Weights of a small image autoencoder.
Data: trained on abstract colour fields from 500 small random pattern networks, 203450 training examples.
Rows from block 5 of the encoder of a small image autoencoder, named by matrix and row number. Rows with one number within an expert belong to one neuron, the router's apart. Each number is 128 + 24 x the weight over its row's rms, rounded and kept within 0 to 255. All counts start at 0. Numbers have three digits each.
After each expert's rows are labels from the 100 images, of 14848, where the router gives the expert most weight on average: "top examples" is what is common among them. Only what is clearly more common there than usual is listed. The data: abstract colour fields from 500 small random pattern networks.
# router: router (encoder.blocks.5.mlp.router.weight, 32x160), inputs 0-159
# up: expert up (encoder.blocks.5.mlp.up, 32x80x160), inputs 0-159
# down: expert down (encoder.blocks.5.mlp.down, 32x160x80, transposed), outputs 0-159

# expert 19
router.19:066133127082131108144154122092118154145184124140146099130147129131139121132168131146143127127091124141131131119123112132132119122128134136113120146104169165118178149118106146137107161131108140119120131114177106112161096131162125152131074103157121098116120147138134082128132127124122127167136125116093167074130042117099107132092087166102148139125152104113112160135090145113151103157132113108102133126115130123123113169122165178136138115081174133139120061155119123118153113131108124
up.0:120134124116110072173120107097144128118156165125155093116153132108090104142121105135176105130183163127149148096134164133130116126117158130117166135100144127105144126124117132116100126136127141134155152161094095146099139173093149162089111142130147136158118112149127084185153085124131139148139135158127129118147111111132115091089109087146137094099137063115169140132083119128122133146139127146133130146145103109155123116123161136079090059112132104120166096110129114105148117107151114
down.0:185097078088097113168118124122098116127137173121093107134136139105090133115164153143137159098136141109136118083123142129100097126143131142097151151134126144076117108134097121157132180131125144106117127070139119101163109094152143087134127088100137111130172137131181149115106157110098132125120133131130135117174173139142149156135106159127142129156144130142130109094175150114142121107127097179148117111144154129155157158140119118110143098136143086135135157103099097110117135189132121
up.1:105102142089091118143138138141093119087120158107150121087102099137157116113113151115118130108135121114112176159148122113128092083096114119169165094105151115129122133145118149172120137133128103115096157124132096096115145135133097143090107142127174118173154145144163102141119149134117148141143116114104129115133128099160159175103107113110110169110149154147175175110123144151090162140108130130100176166095087089145124154091142126107135090105142101144128107113110177109153096126152136
down.1:131144132096102126135155152138117107114156123126127146102146104191079143140142136123131126097129161160158105085082142133112144133146144131141134102105111137119099108133140152148104155112153077155138134128131121111142113147134120106101163128132130120120126114135158086113098070162056128174156105079113140089143155147152148110108139187123103108096181084135161107125141147121161150137108118136103108125118148097150128149123140142131098116139108113154130133141116122135088112135054160
up.2:104157139101130135130154103111101137142089142126100118158102148117131139177144136148119096139124102123062140118130135111102134123085114160111179113110138089165129141175111167129136137079167101127119136173101093108123116150119112115110132076109160123148083156120180115110084173111147161126148112123113149151081133132161109133135102095099108150127143169131098121114160107131073124151160123110125155152133157095138125128183165119148149127136149128122129153123115140116161140128148144
down.2:102116140141092133134100129140134084103161130106112138127113140142084113101132120119156103159131154174134118106154104118131125094134132065159120110119125113124106128158147148186139157114151128093119129135094125118084091135129084161123094114098101120093134185166167152162131169110068128083149116116134129107119156112152153147101149131166096132102123139124125124123143120135114124157138168121124124166082160120134088118160136151122116139147132144104125096095123120127190137104177134
up.3:129115151149166065153134143103150144163127104143116154141124144099143109146118123150120130107164113098159134130101129144106135130151126184085135156124137129136142141079160142133115136099110099165180106160098140162110138135133154107135164159117112084147119124134078124160160101138143131110129108192140098130133118139088112098147097085143100114174130130081118122148135103124076125076147127146138137144153141149089140132137166118119146125130128149072163143129124141147162156139119091
down.3:103118100116149119155089113104165147170130110151096121178202139131166144109128092085111127130145115104136108108110117118129131187113124155133116166113148128179121163112095122127107139091121157126154106131104164117135168121152126153162131142169090155139114120132159093094137175125116127119118128108130100144127126118135101170157132160126122146139117146142136174174154092095134182103130155123121125159173137097111113123137098111089130158126123144076137135157147120119122147144135153
top examples: smooth; mostly blue; bright

# expert 13
router.13:127136163110141141144147092081126157158159165147134038133188114126115134128109141124118097118151145144140138132125124114111138123182160121141130162117141141125161155123107161165190124133107145122140133153130132121132093151167094119141161114111125127150135094144133162119118122132076150136127139162120090183139146105100087088108141153109141110041117112116116115134153137159119139140145107121116123159119136118129125136160156168148128144136129134141103150094160121104160151123090144
up.0:114133157135107166139134124107152094180123124123111114151096158136117139170138108066100120143130130102102158119127079140150104103113103089118166180096107152109110126150092127108165129148133114128127145142136182104113128123113121136073119125127107167096169102124113102127088116116140174149106153111139087128158087138172130146123097119126159116097118134071125172129160146171147140116149133140106113114123124157125155148080103087091133153112135119133118124124144131130139174143108102
down.0:128109118164147101143132170164127129121173148148144135090119090132111073111098109127134136171151128166143101147147102126138115120132133132101144126103139108075119118167156127125142131142120091152094106133102086148086099132138115065144156142134125075122152143116131118110154104140119156111109134124150115086095120167135196089139171117131170133096148108115109097161111131136107114131076102137111109090118155115102085121148138149118087116134159150139148112098121134137130167124096112
up.1:136081102114159144127126138127113112093141119143155140137148147116119143139113105086092166127163131153136130150154127143172126097132066101196123146134120114089158134106125138140116127132126114110129124139121166117141135115135166125142146142094092131157118138114145149127116152161131107158092151120117138153123142133110144137126142141131110167159125046105151086095137081108107110111111145095157148112153130114128138194064133095148164084155119109140129131163118158159134109149161095
down.1:138109097168143107139092095067147122148118129149120094143162119097116119114144120143122121129104109144118167153149131103141079147111131155109143150171148132162139145079149138140129146147127105166136072106081105172106171128146165136111140085117143127107191147158145112119120135154148182097093151128152169156120149117103158120108116139177098148112128132096125167119123132162110104159098154138137113125138117139110163122122133106109101099117113164152127130162126140121129170133118090
up.2:093127158130084151094118116118134106124142101140164113148152143106068128152139129104139120125123175107131133100137157130118109170116140129137140151159135166172144111136133103077134149110119157090189172106151091136122153118116117106110131088135149117091111104134172143126115163129123131103123141148181161100080123139159087102098142144134111102153120114162123096097126139119137163148140148139117116087162114131134128117087096108135173135084098096137121093146169101145112142127115100
down.2:092137122079109102133115135093117086125097182099145150132091136151145114087126135114121130111125121118084129151112120131115112173115171157121208144138127134135104125144093101127175142137131144159167159140127134117115161109128080116112138075119155127155120128149181108121110131096134080137120109104137109165122138146137210085147145120115117122166124079131136129123114119150156146164125136111104125111131145104125095177161147128136141151155121104139134129116110143111115151106158138
up.3:078121133140100134156118123117168097105102092131093123161172098156122172161136099105112126170132140122156144162154140138137136157129130147160145108108129108221117146130110111117115117114151196134153117142168129130128141091137110172092103177135129128090146144137128104136110121111157125121131132138133116121135155125101101184128093185120119132130130151153125054132103178124154128124119116093123136106119126116117148150161122152139113113156123140151088118165140115139140114124101133
down.3:116117077121138108109124126122110109142119145157124167157107098191135128134140147159157167133121143069138138136144156182116120122139122085114122116114140122155118154124137128163139161120136117111141124101162161067139144078111086181127141082139108138180136124143139089142111126098141092154107157102130084104098156104136146101146098166131133129128136111124162113152130092098100127113120125093123079153133168161123125167121119091117168114134134140139118098143153141148121170140139147
top examples: mostly blue; smooth; dark

# expert 3
router.3:102199091065158136122138071107120120127133134156083102143169148129115129092142122132088169116110133126089111153149132141146149111149105140133121172086100105107118140140139103114129155120092145092132130142110112136175097110142073104122120094162126092093126127124125098154118123124131153113132126120107114134112152141112122098138134073152143157108128098133143126138091142148117166141119106129117112140143146092132120142159131157138103111113158095109102077134179111145145130086183113
up.10:116106125097079104111096155168142151146127120103122145143110112163170118144136127125130170132130119090138068144117108122166177157154139147129140142171078180166096117133096118081128096151136124149126129129101156133146140124148141086093113076124151128099130111158132156084126137129111123142125139119130146154146134156132111125116145145178117131135159109129138095123129079102119134085097150128137164112102125162106135156137117131146113156094094155159133096105103155148151139183096109
down.10:143111145180138106138148113157077122143132140120080122159118140138104125130120142130065133082103119118140100118138120117107096192088131138115143116144145159107154125108108133092102088106161130128106154162144147128143139120085098119100139120116136108115098133134109147127136150138108162089128135135158127068124120115101140144076126130132086130185158129119097187143124105130159150106119147159120166132139121154161119102102111126139137118141179165108105130121159132196158143146137116
up.11:146135142132058116162107134144079084114137167120122119116142110149119104155192099114145141110171170132125135088130154149117102101142121102167160098114123143124088134151153175144113117120165182084123133124148146101120116104136124124120168114126147111165107154113172142151099104189087095148144136132124143163132145149130123113130114110120104148080129127148151120156146147130162144146098155127122129107104154120124114143122149170121111138099120119164153183101119148147111131145120158
down.11:147098117126088100096085143156107113137116124113111149144101119136150103137126131098147176160108172104169132117098128135152156121090101119107165087055140114123090142138136160115146129136139162111073146131141127114090143135120117119074141087133147095168112177116143137121142137121083137153145126119138137144140135100145152128138174183162158114114122108132122103139130145194131122180136124140125106146118131103141130152174148151096112128099118129150100122131106110171154107112145123
up.12:099140123147124146141096145192091147132159125176139122061106111078123142135172139147117135147105112075168133142136132132164118116116072120129089153140135113083135137115171163156116125106176142151078106087174079116119105141114141160127118117131147132120104119123129101139129149147132109140116149129148089137169157161149089096090139139141158146114095163145139134104124144113112114151094087139141125103079123135132122126129142118138144142126184139124107125138134135132128129153124172
down.12:136127102135154132096191136149125131111159141204131136164132140053091136140097104136108141087138150147131145117129110144112145125137089101116183133091111157162136114149144139108151134146150146093138136099153087109111181156131154126098134130146136130119105112129158160109092146143160126114121166136111110120131129117097102183144131144112105148112117147094130115123143160121129089155149122103135138082138134122069138156140174131146124141103148120099120140129114085102109180128150110
up.13:130104113182123143136120170166071127119132113141145145135101138115142144133151101071158147111175162104137112114125099133146136110156103092112194140159118128119110112111157105132122111084104127124110102124132139154182117116139180127122115123117112122154134162101153132160121133136108107132131147130092161132126138158144115177099120155155130152132142106105163143083086118117137166148133153102138190097148128134123131143098158098122137124118106140165151151108142110172112154157089173
down.13:111086126072108134124113127123121122122123138091107070134127106166150117171103136169091135161108136085078131119101104121147123116116104160119143125112117146151121119163153093108135119134167202139130099105131116158167154124134120111144093120111132146117132113141132132093105155099147157106136113083128155153151172105130133134149094162125120143149111115151139128128137175151145142193163119107189135116111117167163135147105144134104130160133145126126065135119127162124129114149156147
top examples: bright; mostly red; smooth

# expert 25
router.25:132182119124119136155153184115127123140160151163079085131083116150134150102154123116107123154146128115109142126085103116138176128060170121095138146125165126118125144116119114129126135175154151103121149125117101130176148113124109153127137097129134137130137157101127107145137140110098136153107061133101120154112143139108129090085134150139163146143134162099124110160112131113135117143057073119117123195138158103143135114152130161134085119127114142116095129154151126139150117144131116
up.0:110090106105121096121078167130157118104161092126132141110089143117089134121147141119142136151157128145185155126129142135084110091144130108139161131142069116138114124139117128120106100136105153098147114145146116105155137154150131111100102116126109174155139161170146123108117118126103094138129147170121131119139161152121151137131121156136136116170109077148148127134113193087157120185110115151136126104113134118121160176098118132089115140094146159182125149091131114167141163141095124
down.0:138115101158160157119129120134123111135096125123136144117165151102118157096109157131148114120144094139124110105112142105158104104156145164159118074147122141125102098155125150149139122118096118105150119138127123117164156111152093144115116075173123121131101149139113144131109152105166087168129120119134116099186123122169097178113102132125141167173103136107101187127089130142085116120144126119097117117157110144117141066149148101152122155130102107117145143125138119070188117155149109
up.1:213130093101145104107115091090156118134117116134113132127138143094162136153130104105118118115123134157138134090124146139095097147158144176092118114173100111155116110122138102136120143122097137124157133155136119188104119111154147168120156139166120136150086104112142129092156117155129143113112103138142110140082119131110100147129128111112137125113111095102096132159112093153097082113144116127124140091151124119122159129111168150155180113192146106107120132175158110162130165123131104
down.1:133133169137130145098144129098152146176144129150094105160125107102120161168095101129174145134097104100152158132113149153140115163173144165141149152143109175083154139177137129109096111114098111129143114144120120128178121149187111163108072156118146133123151147147087133098138115128151077126116121141140108160149141114152131130128161142099138163121153111162124147161128113131132092147108126127132143154161119106110100135100103139156153159088119141105122155120122090166164148166127136
up.2:129121137157185129130099164146103146102104079124132114155133156158149142101145159145119166094149133127139125153125152122093176145157150084135138167126119117115157109103151109080121145127089161132135146111117150108130091143142098126130187117155088149140118133083132154144101074129120135104154135141143148147140126110125138125129109097119200088175147108179108166132123131100120146138135120164140093126155131136119161144143114112140096113110118151139125095134133128168107080143107170
down.2:132122165095112123110088125110162150135093137147132132139088125143116121112137103129085120127133122090138082136088096147124130128138158162136071096168062162134148129142133109132156133125133140125135163137123059168125135127166148107135147128130175159114067120162140132136155127126159150147150133132137111179112150156136155089123125143120142137107127094120120136140094117132141070082141131117156136125167128159096122153150127144144142148082102108071089136119130105155092133128144123
up.3:189143108097086085161137144164168138114142137110137140108078094158157172109141105126119134134154162155143112132161160113098108139152169097130123118127131099124142119109115137122104157160130128130130124110110107099136171119121132142084112091096152107157128122154173162164195173111150133154115113128098127140141147141112119071124132108138129138142141140138152193172133137134125137118141136138159132126135087106130112156139126150126117131091106110116110120125071175138108158162113134
down.3:088139135170156088117160138127147092113123125100130178121128131130107141093095144140106116114132128183120111144146105142120152132183162099090144149143084150114131169165135130167126153121087128154129112114099133139100151089145115117154167161179105120140100140111165112152131144105132074131145131085129129136134154165137129149111168101086104112112153120135139128130117153110105112112154107109159142063140147102109147140119099123168114163121113133145111120111192133133137089126102136
top examples: smooth; bright; mostly red

# expert 1
router.1:143114122150138117122136147122149125109148145139104130136129144113123147072163164146181146128095130115125090147141160134113137142160127146116148133100156129135102161086127138172144181132146148122143108080111086098165092170112120096101090104123111139143080133120116164166127134103160100117115088078124139073116084132122099111152142113111106130138114131115118171150135143167103108146126113106128128141139100096155142107077136132176096131111136097133150151113128121100100089171160114
up.4:095098104131087109141146126156113137108167132143126161139119132125107130131135109078130155155145171120144114101100124133097142097138108121165177117110121103183128102153122169118120171132125098070132150100142084123146113107161139106094126126098138122143128127149122155121106131161100097173127150116148147136131155137162149077144127133121099116146153136148136118093125121080163119165067134126122103118123092097120087162090112130113098144146119104194144129134106129154113105163099140
down.4:141119127167130124129150110160155151177101149133096138116123138159123080083135129131095154123109116147105117110130105158183117119153139115074130162126104115145132126162140137117152129130147129142166082155179143140139156107112140165112104125148095104163140110108121144148153105109129147099144107169152154138141090150087133098109111141133111173137138142126122150123091132187084101147145061131097114149148082129094105124169128124151137149123105119089093109165119117134124158148102147
up.5:112099115134121124153133154149094140091128110104147114112097142128148107120164149137098125055134163107127175134094095128142169128153125104171186124112101127141189126144130163103167117106117133117090138090103106114129104149155108133133077107135091144143112137111179144112179102153112104122097164117156146128149126149140188108101098133095127111130145112158107117133141122108160108141108098123139110126087149117093110100095113114132135146133138126189129113098120137156152141119114133
down.5:136134156115138083105099137102147139119137107170085142147136112183169144142115137093127115150088108153098141152109120207118148173108150132136124123157140157158119197121122129111163075140147130132110147127103169150141143131139125148076081117117086100138120105117135128088157126116155114110123126160160125145079132158166117129138138127128132128155139123134093120162143083136117112099114141118157149115161150089110173137144134125075100127113141108109150115135114154149115128099106120
up.6:110110142080120160129173128158109127043142136110175138102125129181111125099169163117132124147152149108136074116109135100112131132127139111153132143133136175142122123159089200133155124123120103108173168091125135150146086140118150123115119128139123105127110151142136133105153079129132122144135153095126147131147129101130144135127165151101121136123160096118107127102167134134157112118120129139121083115132113138130058103112081160135129146138155142177130134140092160117106149126146098
down.6:116095156097101193140160140150090088053121126136124090124133111117118121153112149191130145114095146144098128116114129099158152121078136117123124127100152137120145110138133110107111123146152148130124139136150117148132156123102141103100149136153086137106154159147145121082145108152098159100128177132129125140140125165121113083095171184091130121102152095154153121115120157125180124073128143157133097137087103108146132196109130128133140137120129140143111145129121147133138118116133108
up.7:161102124105101142140179125157080117146140122109120194120122170121107135139117124095114161120169090154174157093136154131107132123139124151142146103139128121123139130158134175139113146094143122103140149104161122166135138089166128104074145102074159130113117147136145150113113171156083108130111158157153162122104166146145122117119132131084104150125118137088131132091128135104100108153113123183154160088103098113117107129131141124109150149153132116130111152137107182134119147160114108
down.7:115150132126107101156101142162112150154139128170174136107170138144153085163102119077135100112138148127101162090112114146163175140129128106117121160155144163127135186117118109160115102116139135138139134156144152189118161148095153126150073133101086123170106102093142139118141089135148144096112118152153148079130103164137119125148137163137120142093093105132144111125131133163109162121115108119132138096151133156135146094129131121117144115123099115166157087122163126112094105131169145
top examples: mostly green; bright; smooth

# expert 17
router.17:117137077137173159086090126114127148111121137082127126126127132139107150154140111163142140114118116112102074147140130124093126105150136119113132118144154137113116133141125146173126117145107132103135112116115099144110112105146087136096155120139111098163109103129132132149144114155150141125060130153102118154103087145108103108113135096114174086113133070104131116123165129136092165151065142161089137090126134085162156113109100105153108082068126104122109086143123137148116114126161121
up.0:150115087155174162109156136140096113152112142138122088150157126094140090086168113112143168117146163102158107093125161153091145143134099147076066106156096123123148144150156122127132115116128114136128108134148146138142090103140128120179123143112118130131123103136091148112129132093120064107148146130131164155160155135139095095091116147079146163122095136102128162128154126148121100125154118139136091098175145132132116107119154113115145113156178124107157147106150099120123134149098137
down.0:125094056121148106158143127110082102203118136101110134161173164131102134139117101112150126141143152148138136146174142111135132109101105180097136135138111121135148125104131087079103161100102119138133119086099146142142140078153124120130172167115124140144099180106123151118082134107164145096116097142132125114158106144121117129118114121097135120132149141113118090132132101083118103087104119117120168134160143120109138120151132139143168095135182119122080135142116114110128122103140143
up.1:137121139109122121166103121152070109093142135128137105097118171152110115116126100129097129143141117153103119075156133159051155099131110093152154123128143135143111131188143138128130112122103104100148121131108119121147163120126074123137130123124105111144114139123122131117117112148140137126155114086149156124118158124143111178179107153104152121158131141121084191151136125134060119110119096109105112097153113118112139101105105145120140181138155137131146148170141140133090174095129165
down.1:147120093111109101185199105120149106103152151106145116092100103089103128122148092128112141147127149138144133116113135171096094131149150070142141119129138128135104141098129109141081136187141111148107100119124130104161104115136123153148109132168131086110168132132155138158124142133105098118161171111124108117082099134136141141118158156138095161159194091119150153135095137099155147153136142121134130132115094168122103110128132118169130109116154111083115112094134102106127099117122128
up.2:118129112125155103105165107137110119099113121120143099123137167155106110056115094134073132089121145105135148140118141124090108125129107114103102106122137129127159122168139140106132138158091055171104122121107161139141144165149105145157133178124070120126125141117095120162192108121131148135152107142136120117127138112126089189115121094103157136133131116108111169156140152128097175096143130115115099146123128129107085111112143154101102120152129118115146126129148089120128141078111095
down.2:137123091145104144127119079127083146156132126100123139136109132125094151094119111108141111109155168130145112132090186129140128115169148101159112065126148116100104116136141109150110116159156179092080123110140109127114105147082128175150160134135147100115129128112140141167117148116108112129165145103147139085146125174111126111111114155158114121112104132148149177074083148155137112142115135159098109101146119121173085097097126134144132111128120122111112131122159150132152155155097080
up.3:113154125116108150092126145106112161122136118122106132160098110136145128130127120108171117138128127142150088133128095154195154142149164105149127154146126137136060138091090128115118093102121125101176175116090109120128114151115149097109134075110150127121137116105142169112129087136147134133115141105155115128117138142073118141171143139092139129131136116131122096100103114128069125101108120101136111136149140142164107099119091083166093119115081170097167114149149138153090147150107158
down.3:080134121157132123126091159117212148115105126114121161134135106169147121126114121088159159126096105111127171149121127114113121124094139155145144153129098097111080103099171129107141125130137107098123100182120176160103137135148137125112105121102120154169091123130129150094109129118132093139107124097158132157108103143149145117109097142134119160076133092145179133139170128128148109130134170119173185130110136157166160153145151140099142125130108125116130137131120094116162134140093125
top examples: smooth; mostly green; mostly red

# expert 31
router.31:153121081131110139151126132178138122173165101099116102111153165138112098154169147175110091109132114120194121143155138159142148123144136155155134130122166113157123160122124136143107132110129147117141120075131115150147131071075138120122133131128150118122100149126129096180134122102115134146115109099134150096154038119141118107120118128145158127134126105126093130133119138115106134126105121163112134102114124116122084128159116121144172141083104138142150134125125154089074114160179111
up.0:140112129119130125178134165143125104118146171120134158144122128067127151151144125130142115139143133106131092115155110165169142120151107107126121095125090155128131165118139164119085091089192133154120112109113121134150102073134119129117130090086116122143141125093122123118149135121114126122138152144072144165136164116087131165127052149166142154121134133109107142098095160123145139160100162094122163132135141106083121119095139143131105097123149175099136152118101180136142135131128149
down.0:096114160106067135127155125131158120103140146153096102158102137069086132129100156161114127167107100158148079097132096082129111177137141151128173141122150122176126116120106107132100110134138141141136160105097117124128156116144112116145141163141162161105091128107129106126143108113117121123123132190103161101119097150133120119119126120126105097111122142139095081096158146122119134190131139106099103121140152128166151114110136122150151134068122143137098136133126156144143146167117169
up.1:157094099115143123171129130138104156120124151121128139172105138118168147180102154094169144134139156171161122131136118122112139117160124138114120094154108111119086155140091122139087133089118136074143121091126142141135109109155184119111113125083106105175133147138143147106137155108105126174132165148127128167101186149117131123081137114107075150101143110094112097146081124116117102171104161125116135120135106116154140135140157115123135098121119097138121154139092106118112089141131089
down.1:123142166152187145135093108162154142119123143088072108118084150124127137136084132118135138098102125136144126075140124159133149157114112105095161170140126099114157107133132095157123158123132106110108112081120102120105130116110175102133130126141146095105109147139133149111116113138190173123139155157101178095145125166157161152135130107142117138129120156107118108117123151093113120103130184124109108091122109168090139071151135104139132135113115149130123125117132099109104138123155186
up.2:120080113145139100128120156130132135124147108118171159115120167115155124132178126132138172135135129105138126135108109167146119159172143099131135128144070153128127132148135119087139116116153133128117100072085135129189113093186127119113144120062135132145143110100161158154110128142129101141133177159129137137114138151134121110124109150124140135152136112170124116107134159064126108095104135136180140077134147140091121128129138100090122119102106141101135173103135130146110110177093152
down.2:102083116108109159140121116143128098117094093131122125126129128179116113116149110136061115133113100151148139119143129118094112111151141131107129121073111165102098105154117132148143136108146086133130120073178127135144134113086146109145136155134166160162106123121161092132122154127172104104132110161116142163122161122084142146090093133144171145099134177126145095127157149113138128167133119134141124108143131110115145118158159160094104093100150122115111150123196115129120173094159122
up.3:143135085112143122122156099143145137090163141090136121103155161153128086109123114092155118048159135184110105142116093116133101128125138071119121124138107113105083102141137137117118131121126108123144082131167139154141163140123140122147117179142127134146133169139112134113148110096131145125131098108119122129158166112149122154126184131097121094128108069133133156175088122137122148152159139127125074138096094157130123115130128127092127138156116095148154118137083096115142084133124100
down.3:135178120116119114119142162142142113084111068147159121064108126129110078146133109132117112122105137126159113120124125120109138108121120145120123159136174141121145166134095101148121110122097105097086079127158115138144131124127127082088101135159149154101123171121114106111171167141141149116122106143106125143156104102120108136099146086121136161141102092139100095130135104158096109165103165131174147126113171130118128108115123191152112127179166133096132132165122126128140167118134104
top examples: dark; mostly green; smooth

# expert 22
router.22:084087137106148171139139094095117140131096133133166181139139142151120133093107124136108141120183130140118107136165134119128166143167126140169144143142133128173146135127134158151156161133110151144115141112144127133126131119176088143131143114158119157153131126112125137119141137142199117130130058124104177131126140100152124142124100122144141093150110167171121159126163148171112121142149118156125160161123174127120131091132130131182145138120126133139155106133147111054179129146138132
up.0:105127126136132154108108136132098129124131111106134136159095131159158144069107133153128152134143106093152101106119122145140146190138124100130169163118107184121142132124144099098149123125164112173094092101069150120135145096138102130137175117141110150126108142101131153087130098127135140121122123106134104153115108147164135133179127140174109140161158130138165146115178129152108133077114125148132170127125118149081156144097101109126134108125125132147141129100131158147172181108119075
down.0:117135095107153069140132118092137089092109103147147119147149122137129107149104111163150181133141146140109127136109120116122133137158131112117150152163120156086120127127079082110115146163101137101159119134154168171106139093123160110181125128132134082178137113116098129137114151114110088119141121117113120157163161104106111157142134154090093092180122107102097137162144125095125096138159128139113123084128147157152150140150154137153102105166116097115120137083102116111107110090127142
up.1:143128133098124120118114154118114144119172118103103141139082156146073124133148124110120114134126125123145122093122121162134152165144118135128137122149136193142081116159173153130147100113121129107145129087117104127107138139141124080110149120130100166101135110106132150148109137152118096107085154155165144142152129127169181120150109136158155122122138106132160138177159114106102111115108138165125122105153140180110132155083078098121146184098093126085104128123143115132126158119062101
down.1:111143099149132141119186110124179147144129108138128102139130171121127153110136138122134186127148143093109152135116144105163062130103113144142171105134107112151147094142133107100118145193134156146161116165129107121157142120099118143120123120139159108109173113119096155107090160107165132105126169143160127173120096124143111100117098175173132128106101132101098113138135117109129102157158132120110157145142127105125089101130079155144119148083129148158092129141109167159124118104143114
up.2:178139101124137161121090146087097128143176108094133122111120128127152109128121090113157140147142128122140116115132155158126143167137086145107136153120123140127073134119135097113143160131118136130173142123098138155089130123118125086106120140167132143130119100140147160126101160133141123099134151095203114143110156164156134084169169147125130119156109115175157151144146105109091122054084109156130133096190142121135136109145095101114154137146126146117120113097136120151110156139106128
down.2:101134115085126197101154122116184140111093125113162148116157111102116125124115135166147133073115118120094132157133123114176153096135150143132142158156126139140146119124155113107152137167145150136159104124157106099168150106120138170172137156114170137134124104104131128135107138118156117086085167119128169118115170143124091087109084119152112138119096159143118157114165158100135106182164137094132129127096131109142088125133117124132144106154161141121136107162131141141112100135091106
up.3:167119104129099060155155119120143143105140106112132123078115127110139138105138109089104149117136132188106127115116103130118115157134146131125113101104081145100128097178083123114119129136092069120102136149103168154135129090168115118148099134153082169140131111121128129141142143131131135156105097092131093122115091124181149118145142141136104127158177129070132086130115099141139120102144118134098145125093138154115129171107116146114162102100141106125154136130066116115127146140123102
down.3:126110127193140129094127111151134164114135131092151100169113143069189159159129124124168121117108129163117136123140115158136144109161115151111094122109114064127131160117124125082136132139134162138148138104181113137145147129126166112091159127132160135103147106103130150118146145142124117140152139148096131157136101129113110123134157124151110113158135163135096133141143090080130110152127145149154102125176110183142138123144145107137148101103122159174142092136150121107150079157179146
top examples: mostly green; smooth